python train.py --arch="convnext" --model="sound classifier" --dataset="struck, bounced, scraped and rolled objects made by modal synthesis" --train_examples=78125 --gain_aug_db=6 --n_mels=40 --hop_length=160 --input="mfcc" --spec_augment=true --win_length=512 --targets=["action"] --num_classes=5 --norm="layernorm" --activation="gelu" --mlp_ratio=2 --inner_norm=false --subsampling=2 --layers=16 --width=192 --kernel_size=7 --mixing="mixup" --loss="cross_entropy" --init="kaiming_normal" --residual_init="zero_last" --optimizer="adam_atan2" --lr=0.0016 --beta1=0.95 --beta2=0.98 --l1_shrink=0.01 --steps=14700 --batch_size=64 --epochs=12.0 --lr_schedule="cosine" --final_lr_fraction=0 --warmup_steps=290 --weight_decay=0.2
Rows from block 10 of a small sound classifier, named by matrix and row number. Rows with one number belong to one neuron. Each number is 128 + 24 x the weight over its row's rms, rounded and kept within 0 to 255. All counts start at 0. Numbers have three digits each.
After each neuron's rows are labels from the 100 clips, of 14976, where the neuron reaches its highest value: "strongest on" is what is common among them. Only what is clearly more common there than usual is listed. The data: struck, bounced, scraped and rolled objects made by modal synthesis. In brackets: how many of the 100.
# fc1: MLP up (model.blocks.10.mlp.fc1.weight, 384x192), inputs 0-63
# fc2: MLP down (model.blocks.10.mlp.fc2.weight, 192x384, transposed), outputs 0-63

fc1.30:127182133114124128137125145116110163225145086143103112135159114175130130113125182131126136130091129150123102126151108132142129132124175118098165128134124149097113145129142123145124124128129195
fc2.30:182137128121099105155140142050139164132130140135132141152161121129162111128129130128151133124127088127108126121107134115124149128130135109146181125130155129123150153123133133139142080128148150
strongest on: steel-like damping (53); glass-like damping (42)

fc1.136:128182106129128127148109137136089121172137077157132109128126144191149168125126154145117130174199158075128126150126145127134122131156120129125161135130124144127129104128128138134117143151128088
fc2.136:133126143115129130082067107128125135139126124124128138131120127133135128128152139101103134151123128131111134128131160128106152135128136128127087133183130127137128122129127133130061165116110132
strongest on: wood-like damping (37)

fc1.176:131129129149149117165122128153124141153133142126134139137145135121130156159132114126101129118127143122120096146128112137117103140130157134127143178136134144120154085097130129128137138097100107
fc2.176:081075128138139129126082128133084121108141133132100140152151137125134134130126166128118066117139127160121135157154121123128112040130131128155117128102181153138129126127131157090176135128156130
strongest on: muffled (low-pass) (43); rubber-like damping (40)

fc1.345:116126114094124129126056129125135119170119133145068123129132123129109118115093129196134128130128118124143134112139168128129123133129079132124132110148132131129120145125099120133130128191134132
fc2.345:125086128131128140134166128142086150127125146099104121162128136114129128121150148128113128220127112147082128131150131125129127121123126127130128127116142131103133124127085130130213123131138124
strongest on: repeated hits (56)

fc1.195:139126130128126127128131140137128129133207156139122108134160119173128128079114113125128167124128147128123116126109122148130155128144103126120145126158145121124118122123195158060109114127128167
fc2.195:159134125125107117160148127134126129125142128127132187199134145152137109149131128127129124139108101129052126139128171125102148127122075106148131081151128121098156185125120136131113138161102138
strongest on: steel-like damping (49); text has "noise" (40)

fc1.58:163097135159177128142129092107136127124115125116141144129126107105130167154132130124127126132135126133189115143151104085129128092106125112093107123116127153152139133128117070106118213110128156
fc2.58:121152131104151124146138138126128134161156118140130134124177127130129128153130125125133162096127141110160127129134134070131148135166172130127130118144146138135127117129128167136131128082139139
strongest on: bouncing (95); reverberation (81); text has "room" (81); text has "reverberant" (81)

fc1.173:128143094125137120141118135135096113164130043154136131135127145204152154128128165168120145181194142074113118133140134128146124129163128127123176134133127146135130128126155116127128149135131077
fc2.173:133123146103128129111053128123128132132112128097127186129104129128137132139146142087092145158124132143098131141115182128108155128127130129128101135190131143131135121129126132132067185122110158
strongest on: rumble (30)

fc1.183:128129169136131115122144171111130121119162103079162121102151180147129117053123104118129122144154178119139156128139130126120115121126092146114113133120118105126103142133109169120129142107193176
fc2.183:118112102076132133147125148128124150165129122136159135135105132142139130204098125128123126129105147128107128138130132099151129126120145099211112125127166137128158113128133124128084136113131158
strongest on: reverberation (75); text has "room" (75); text has "reverberant" (75); bouncing (60)

fc1.110:121109071163123128109090132154138103084200125128168104065179147144138126107121121125120128128166131121135128114147111102141128120118103132135135124126131148167161124127153126101128149133108141
fc2.110:145130132105143173123081158090131139122192098140126166098131144115127131130114128133151123139129177146162132181129185127134105130126129132146113182189136136140142128155119131135136218132156184
strongest on: reverberation (65); text has "room" (65); text has "reverberant" (65); repeated hits (52)

fc1.137:119156107095133153130103103150108123128132130151134124122122142122147128160133142180098200150168129132119103129147120130127127150110136133132157178131142168097127120145137145116161127091113128
fc2.137:084117104153141106134065126128124127124127126070137193132115142103115154134126197129107144143115123129128094128187180101129123129143139133169096116128130136127132143106171134103115177120134149
strongest on: mains hum (43); rubber-like damping (36)

fc1.2:095177129127154163158114091139061161168128138172125153171127136129127180172134125128108133159127129128124120162124144148151130134115170135106147135186126157128150114124148102085127137126135125
fc2.2:122125117075106142079155131127114122128109135123125181136128135123143131119146130179128131128130128134124128129130126103132145113128162075129143105152138138136140209129119202128152137154137137
strongest on: mains hum (47); string (37)

fc1.237:065202123113123097128115126128034131146128121154097126144140127127115170136134133128120096127106108155126119139128128129133128138115180132106160210180091103123119150121126138124114133135111136
fc2.237:087130121115098139092143129123129111096126127141128141103111127117140131087129096128128129130169129127148174124128113129121128096142124124161128127103133092199184145136157128175127126168140072
strongest on: rumble (28)

fc1.184:133130096122115128128089178166102130141129101147110129190113120202164149138139185137128140157133163083129122126123132107163120146166119146129157136131108140129126124128136132131106119154118126
fc2.184:129117142128132128128060088122129130128119123122102137132142087129170126145128156058102126126127128147120142128117186132087128133147159141122096150149128129129110112124146136128032161107085127
strongest on: quiet level (84); reverberation (67); text has "room" (67); text has "reverberant" (67)

fc1.234:154123115123163124188137135140130129137140130094140142135138140129139141125124104121046145125154185131110074161129102128130128128159157087068110128127119108160167135153123130083129165124149156
fc2.234:118130129125133134176128136134122099133152135139191123128198129111121126135154128151129104115131092120104125140193156146127128129134141111160168130126144157094146134112129112134117122120139138
strongest on: repeated hits (69); rubber-like damping (50)

fc1.333:115137135132127133120092147112119132117133114141067130130088124132132082120124108138148121157128105124129130130145087129157151142161140191117114133166112191128142120149128166127123186159130120
fc2.333:135079070129131159103089128127141128087133126127125133140114151095147171125129129122099118127132127095123088127160128147172093116086135155111128119128140147068150129106148105114123116195162136
strongest on: small (64); glass-like damping (47)

fc1.92:128128130105136153126119127127128128121128136093127128161096120126128124164129131163128125087133114125168129137127125128135132124162127139113126129158114155152129157146157122114127194162115112
fc2.92:124120123135199136120130116141144165131128133131131101109122126137125134107109126118096133142128127122163107127169129122150131126127079110119116118089160161122125104119144100105127113126147129
strongest on: reverberation (60); text has "room" (60); text has "reverberant" (60); bouncing (48)

fc1.270:128147128151093138134077146127128127176146070150130126138208107154116135128118175129133162128122128127123132104133106135135137128126180153139174127131124198131134153127130120139146123141127133
fc2.270:183174138096106112205124142096122137135121131147140129132112115133126113145134128124163166120130081128130146122093165133098130140130141126130117128147124104129122121137121150132129119126120127
strongest on: large (69); quiet level (59); bouncing (44)

fc1.167:131126138136124121142190162143128116137130084142151137127129152128125148121128131127150143134127164106101127076131128149129039130123132123170160133128119127128137126116142110116114082110132088
fc2.167:155135140128095130128086130134127126128147129127128128127125127127130133178129128130141128126128128127129128128128129189126107137117127130115131124134127129143143130112181118123068129137126125
strongest on: text has "noise" (48); bouncing (46)

fc1.97:159166163148181148153137125141129151158128147124196128153139129114153155168128120127106106134110124130129119151127132126126109121180169167104130154171138157132161130126122125127117162118148138
fc2.97:098079120125134128123157146134101132126125139110118127132152135124122149141128139145096131138130128147129116140144111117155132102128134108121164124115158158118136133128127175133187125127134128
strongest on: pink noise (39); rumble (38)

fc1.190:144122082179112112177113128131130092123111095124131198111120188153134175135131143124110125141118114063139144117181114132132129150133135116137137122123137127171123184119094112158136161135143088
fc2.190:097167125124123126133127107064143076173115156214138132123110094143098091093127145136141126123090125127108121128134126143095117161164130051148077133090091128124123151124155132105093118128113099
strongest on: white noise (25)

fc1.300:088169107128173149115120151166045154137129128146117147140139129141134124128156125161099161152112109114128129169125152128139123191086125126094115136154134075087122145139133125099122168152129159
fc2.300:144141128124136120132065147145150128127094128144129155139099126125139164121132132131128142104145154165162145115112142129158124146117172135122123127192136161171132132094190128128130123132125142
strongest on: rubber-like damping (63); one hit (51)

fc1.122:090217162132163144120133129123118131132128132176070146155132126140129128129145115196128158126128126125117094151132133127127121153125108103115131129158111116082086130112137128138121167164129128
fc2.122:116111127144153143116092123120131125140152091185124125126151071128130145156107117104127057058107153138129134132092091128109129082145130098168070139109131142129123106109136120122121150126100137
strongest on: steel-like damping (70); repeated hits (61)

fc1.8:149116143198146128178153132142128117127130119114132131148120127165174132122124112124131143134148217124127133105121127128130105107138122118136127143115128154148118101123141129137128126125172124
fc2.8:096066095111129136137131155141081128118133128079131151163103209128172125138106123125136116157121131126128122129161133108134128126159142127124139118105131133125182129121150127130131127137166129
strongest on: reverberation (75); text has "reverberant" (75); one hit (74)

fc1.131:135146108127128131130103153180126182157203128142127118127191149154104131121102151119136130160113138124099118128112102160131149115180107103131148128127142128115125120116224118108126121125135153
fc2.131:147167156136113129140169114123129135126132122154138167153096148143141083136140126122158130120138094125111131134088127095109134103129076081167128121133134126116143174141126127129125114153132160
strongest on: white noise (25)

fc1.115:134138086166091182132077141128128127170133085150140123133167128131106140119122136133129147141129120131107133103138128179136114128126135139127188126127135179143130153125140128125166120140125122
fc2.115:176188135122080079213094149129127149171135125128133139139114132128126111152134085146146150126134116149138144129114158135138125164116110131134119158164130121156149126132127163132141128136099136
strongest on: muffled (low-pass) (43); rumble (37)

fc1.370:126122131113124113121108104101127127128126173129128141124149128127113109100138156134153164123146111142103139089130101182134139128108129134132225170132129172125128135131124125103160119128075114
fc2.370:133126121121087129108191128161136134128126131120130170128138153127124133119201066193125140131186100133128136127135102127153144122119123126127133121160135131128106171160118124114167134227137127
strongest on: rumble (50); pink noise (30)

fc1.67:109132095113137130133131131137130115155161121183131124118121153157137126121074165212094152138140169086116109129148129143121110128124117143114169137118129130129128129090140116094134119194133145
fc2.67:120209162132124121086075130130133054140138133089125139114131134133122121112128086129129103099131128127131130169091077129168127125126120129126148135124042114149131126145147126109135130146126126
strongest on: quiet level (92); one hit (61)

fc1.175:145140128135124104144115125161118127155127032140121129131119128189153153154145137164111177130168154129126122122126105119142136122133132121125140149134127153138134126121149113109166135119124116
fc2.175:109080121125140134100080092129144131124127126097122215128122131113126128153128139114062146147116128144126123131128187120120138104129129131127128098152127130128132130128128126127118184142131163
strongest on: rumble (38); pink noise (26)

fc1.284:129129157125169121145144171115105117128125109135150124122081105127124127124128111116129103130137136129135127113142125170131088135128131132150209128128128193149167113133154134131170119088131117
fc2.284:126112129137063129121132155145127116121123129128107182138179152149165138138128082127112128093142132154129181119105046129189127080157133129130107130114146111221139164151154120133145132162129130
strongest on: bouncing (84)

fc1.235:134127128113117148123110134129129120143131109126128140131114156159151131160145169183108181142190127120133129124137124149121129121129126128121152152124125185085115135127133122088163120128133132
fc2.235:111090105124130126143065137128128139128142118088132178128129146091124128155128159116087148132102128128119094114148198110117129130131133134164133133169130132129131123115130147129126178124106136
strongest on: quiet level (87); one hit (59)

fc1.89:164123125147122117127127167134133076111127111089138115170138147151128141122113134125089138141123180129181130140140128099123043129138127150129129139105129123138158130127127113117167117121157193
fc2.89:130130196124142153128104138141103103085128129128139128123127105124146123143129132106146109096138165052161140118092128131112128129139121145099126130165114134144109084127167126106131129128117127
strongest on: scraping (100)

fc1.116:132129118130130117132128189133130074099126113219119151125126124128116134135113116129114137130156124130138128129146133163128040128128169146167147129128079142136130130116133143119092127100130102
fc2.116:154145149136102180127127138158133095126129124161128175125134127135129110132127088131179118095131129107154168130121128188107125142173145130090100177126127091194127129142241120118112126175127123
strongest on: scraping (94)

fc1.179:128116110136112074122080173126128116109163162124142138145086099117128117118124124129126129124140115113131117123148097109127137131125148163085129152195099208130103166127155128104117198206065123
fc2.179:132159141126181191065131130123205168134129112116126128116185133129119131123130124120138124133128134079123103150136071122130149126120122122126109115127147151053132123089126112123128122128145122
strongest on: repeated hits (90); pink noise (32)

fc1.220:126158115127136106141121127156122127159139050138129128146126135192130139157128126187089191145166139119110114134132106124147133126130138119082133141137125153130133128128151107100158163140112121
fc2.220:110102117125128129122074113128138135124132123082128217128101129105130128148134128125099143163116128128123128129137219115114136117131128129130129121156134132129130127128121128121130184177135192
strongest on: rubber-like damping (36)

fc1.5:148127135135167147147128127127174103119122119104137131122097107128151128150089136128128150133209149140150137135123077134128141094136119096163161121122140128133121112119124123131127128107125125
fc2.5:126149131108136134076133126122128111131138120134119152116109123128118131098121087128115127145126137113142105164120125121152173130163121129110127099131122156127121132134173128182131145123131136
strongest on: reverberation (53); text has "room" (53); text has "reverberant" (53); scraping (42)

fc1.246:096175121128126129158109113134091128148137051145130132136129151236162141129129135175111140136170132112123124139124127142138129128129110126126158150120127141134134109099176106091133163138129112
fc2.246:111125127109125127128065106123128139127120117106133235125096130113128126145130129106106164145103128132118124140115190123120131113125128129132128129182130128128133123128124129131090183127129172
strongest on: pink noise (40); white noise (27)

fc1.339:122122103135117159131128167105129134140123055160143135124122122129114128072096127128163118136136133113120127075136122150126135119125128135181209095129086145126114125126141116153131095077118113
fc2.339:221165155128050128139132154128130129123118127144167128138128120108145129126131094127206117128116126129128128125126140174121128170128134131106127115159151113146125132099179127124134112162144131
strongest on: text has "noise" (52); scraping (47); rolling (46)

fc1.149:126128152111201132124131117176136140115156127158092128127136110132139119103127095129142151148126138127108122139151135112147121164108131128107108167178130095106105130137108136078164199118142154
fc2.149:136129056117111120146111141128113159135105155125099178128123146128124128151126166139083130146122150126098124112127185130145101144115147137131128114128157164116141143107171129130076146150145132
strongest on: one hit (88); reverberation (73); text has "reverberant" (73)

fc1.353:114128132140126151107130097144084127078142132184120185127125135123170120146136128144128160119132129125148098115129134158114101139092141117143130128130121134095094134139178128124124140083128118
fc2.353:056108128150130132143116095146118124125131118080133140101108153127105121133126148153068120131118128155161114136179181125109111128178130132129138125121131129161125121131124128106129182165132131
strongest on: mains hum (54); one hit (42)

fc1.189:128130127128127185147109131112097153140128104170129133127120117129125130140119120125128114130179128126119128099122127191168075127148134173125155098162129220147129131135139103127179127113130122
fc2.189:141142136163081105179135158116138138128131102128167136144177143128170128172135101149176136082137117127144167073089124122137125132131128128171130139113182104161147177126178136137120122147160126
strongest on: bouncing (56); steel-like damping (50)

fc1.242:138182144094112127131100149166124138181126099139053126125131119178127129134112150128129139146116127119143128110140103125160161130127155129130130138146133168140081138126135129156167125122129131
fc2.242:129145096093092128160149126064119128131103160133136129153131116125122105120130136127121133127110082132054170125124155143086160108141152110164123117125129100096131129162099117128113127131128146
strongest on: steel-like damping (62)

fc1.55:129220148125127145126142124111128135103137130134113140143131121129138122120129070137128140139120130129166128135127128129115120124111099163126132127129131122063092134127117128140158141127125132
fc2.55:105118128125160163116156128128128128150120115143124128128178111157146129127128142094123078112119158128108124134136128134078184054144139032130084129099151128116131120124127131154126143137103127
strongest on: rolling (75); rubber-like damping (47)

fc1.85:103156121137120128104128105129116111126199150122128121142129129127150127129106127163115109123129127128176117135177139148140147131123119103130172155182121121148126136112128142143180163121093123
fc2.85:090118129167124107128125106128119101130128097152126172076127093140108126133119072130085133063154128130201105108133132138102115128128115127131127128116115089193064127130141132127121187124118078
strongest on: quiet level (71); one hit (46)

fc1.366:137184126172167137161140126125136129138128152128177125128142145128150158154060099127124106132178196127118097131153126088163094128137146147120172162139129187129136133128145130126128153128120126
fc2.366:105084117109138123179108166141073127128127141085120137132162145130108133149113163137084144151128125137118075139184122106158108123126129122123158126119181143122142137128106163137170144128128144
strongest on: rumble (60); one hit (57); muffled (low-pass) (36)

fc1.263:117181120128123121120101137126109121135138090150095128126103127143132127165092088148133122199121107120124134129127125123179169147146141170119113131145097153126117130116134159135154163119129124
fc2.263:164080062125121157116126130127128126087136149160128128136096127101177135161140117106096127117115098117107140126121126161154107094122197139129092128133135130083155122131137103118073102160181128
strongest on: hard striker (77); repeated hits (40)

fc1.334:124138117118165127149104128130052142133135119159130171155130104130100129134131103129123119154123127135124128148130110137147128116153154151118133121181136170133133124128155057119156128131139122
fc2.334:132134099146116131155130134088129130109109129108128149156200148106150136147130139168156137116129123121128153128121126116135126038145133127176216125102175128117175196131152129137145126130203138
strongest on: steel-like damping (49); scraping (44); shape: string (33)

fc1.59:119115162178202115154177146143130128124181123128125128118129132130126119051136111115129158128129174081128137121088121116128100127128127129122110135135135103128086124115126136134129165112186136
fc2.59:114082107112146139138129134147102129126153123121147120126103203125157123190112124125125119134126108127128118151167137112129128127128129128129122147117128153121152106128147132124115128126139143
strongest on: one hit (100); reverberation (72); text has "reverberant" (72)

fc1.142:156175104093103129128129153129100130139129125128148166148123135150156154108108149135139127139156144099138113118147139126178123126135142164164192135139137147124084155134114121138129118144127155
fc2.142:131149144130112084159115151104129173146153101181166029132131134129124115168124129070185117130126146111123128113137131116115097139138126125201087140129153128130082120098112148122123081039123102
strongest on: one hit (69); rubber-like damping (57)

fc1.255:150108119130126161117100103127128128128139177172116131145128127123129128157122116164127113112183124086142081123114065089125118128147127137133127113169104181111073138121171084118111168147111082
fc2.255:129142127119161127136120163163121142132155071116119130119138102125126148094102137145116122106140127130172109124183148129149075138070103131122128129127128150155131124094143128135130133116122128
strongest on: bouncing (58); reverberation (52); text has "room" (52); text has "reverberant" (52)

fc1.0:110136141101196157130130121135121172130155126133109124159140140124110123132127104124113135170120128105122060147154126118173101193108170167087122150134132110084111119142126140128155171106171140
fc2.0:141147117115178128129087151135128132125103139155126128124170125115094132128107207124127129129089140112143122129129126136153104128119128127127126077105129157097134127104161110126136112119159102
strongest on: repeated hits (96); rubber-like damping (41)

fc1.3:123191092162118124132100154187106127150161099131131129123168114155174126068128127132125161143128129120124131121120115128129147128125093131106160131123127131123110130129140134126157129150122136
fc2.3:186182137128087120138104128128154124184123116153126150137111128149128119126147104128168141118140128147134161120061162127130129173121127127127123164215125130146118127128175140132166132139103155
strongest on: scraping (57)

fc1.214:125143130124143128130112112127119127137133065189130127133102142161130128137126127192083193130176127109125106135124127118128124123126125131119136148134126149097105122129134122107166182130134128
fc2.214:108108119128129128110063114128145129127129107092128209122094128102119128151128132124074153165122128137128109128130196120117128099128128128134124100152128131130130128128126128120112185141131157
strongest on: mains hum (94); rubber-like damping (36)

fc1.268:130142129100118126155117138125136115112117092115122130146118136203116127115149137161090170127129125129128137106127053141146129122130115175123154128122130133126143129107126129125165122184146121
fc2.268:099080127131125142119117086126127142104106098061121179117077133093134128120121117088078114127117130140133108124149149116124134086172115128164114127151127126146130135135123121098113176159124152
strongest on: quiet level (89); one hit (58)

fc1.130:142190127087135102131117131128072096128143057172128123132125127163149127122127152190084128141134134130118093119165120133129124138134124133126133165124120125100101134125148132149167127127123128
fc2.130:093128093079125121131075133135122136122128098120136218106129129078099138136128130132110161189131125111132143126135150135127128088150157134165100108128139128129147150145196125172091177145110172
strongest on: thin (high-pass) (34)

fc1.210:130111128122112180111128129149128146148153129191128129126126134127124147128037145218126124146178125091125149095179128167140113124175123112141123108128104134122125132110119097127123110143177123
fc2.210:168142128135084038134115132098144128137186121130127127148128149135129151102121105126164132120128134156128128083128103123183132127126128114128123120158131114183128136132130124123146095128117119
strongest on: steel-like damping (58); action: repeated hits (40)

fc1.303:140141123096114173124130137134128149140155118171134134136098128147118130132091128230136121121184134098114148130128124118165123129177128131128121125121121128115126145112127118154126125155165151
fc2.303:116179127109124122074121130104162127143129087146123140127111127145073128092099096125191134125120136127131123119091072125182136126146130109128109109156107115140131138132180124132134093123129129
strongest on: small (65); steel-like damping (57); shape: clamped rod (35)

fc1.91:144142117113152116141103129124130076125128056158179117120115128175162124141130130159096155149139122124121135158114116129129132104132104153125126154118133148110112135126161123131180182148122098
fc2.91:113124129104123108119073128129128140129128113092134209131096124110131127154130137122083148179120135156126120128126182127130145111125127127128117122160128126129139125125122131145104182128116172
strongest on: rubber-like damping (42); plastic-like damping (35)

fc1.153:124133127134127164138062127133129147126129135152136129138148134118101141115128121129125152130135117151085144118128120129150129130122109154125162137128129194115148124115127118088128131116110099
fc2.153:136138128124094084179103168152125127137128128117129208139131161131118148149131099197129160126183123153140129129136148135148097144104114146119140122141144129186128163128130146113160161218130123
strongest on: rumble (29); muffled (low-pass) (29)

fc1.77:120148116107156128145091164144070143131134106150128128141137109198136160126137140131134126146113153051124110128102105144125148120155130137153181129124082166136122126138109103157189099137134132
fc2.77:131133140127121100133132112053137148126117081132128130173136132130187143129128133073135128123132136132095186109055128089129129054153142129147128121113218095144127133121161126120073136127131134
strongest on: quiet level (68); one hit (46)

fc1.247:113170110115132128138109119132096143144144061192153134131130142174150137135129143179106188131151127109109129136115132149115133128123123121072135164121124124100109121095184119087156130149127149
fc2.247:102121127105126123120067119126128128131126114104129216127104128124127126128136130120099133149121137157128125147137187115132134111132140120155100120145130128137129118128124129131117196145127149
strongest on: bouncing (56); rubber-like damping (52)

fc1.54:098209089160132129140096133168062127168164130139121142137174127144161101118138123136103149130120126109128128125123125124128142139114115128116122135154115114114123117129120128102129152186125142
fc2.54:159134126152121133104077128128155109153114131151117128135097129143135128127138128130133144096129161189158156127108127148136132166117183127127130162183121146138139131125151134129172129152112148
strongest on: rolling (69); rubber-like damping (60); text has "quiet" (59)

fc1.99:099167084123133129125099146127120103160135134142051131127127112132133124121128130135118125129127125133133129132137125118124146146123100134128109123159056122077125134157132117128130138182124133
fc2.99:158137125139124128124127129175128081128129128129116122094121124127128143128151114128093144125169134133159106139133126153128143152089119128123129134187081178128130128141115129123172133170117172
strongest on: small (62); steel-like damping (43)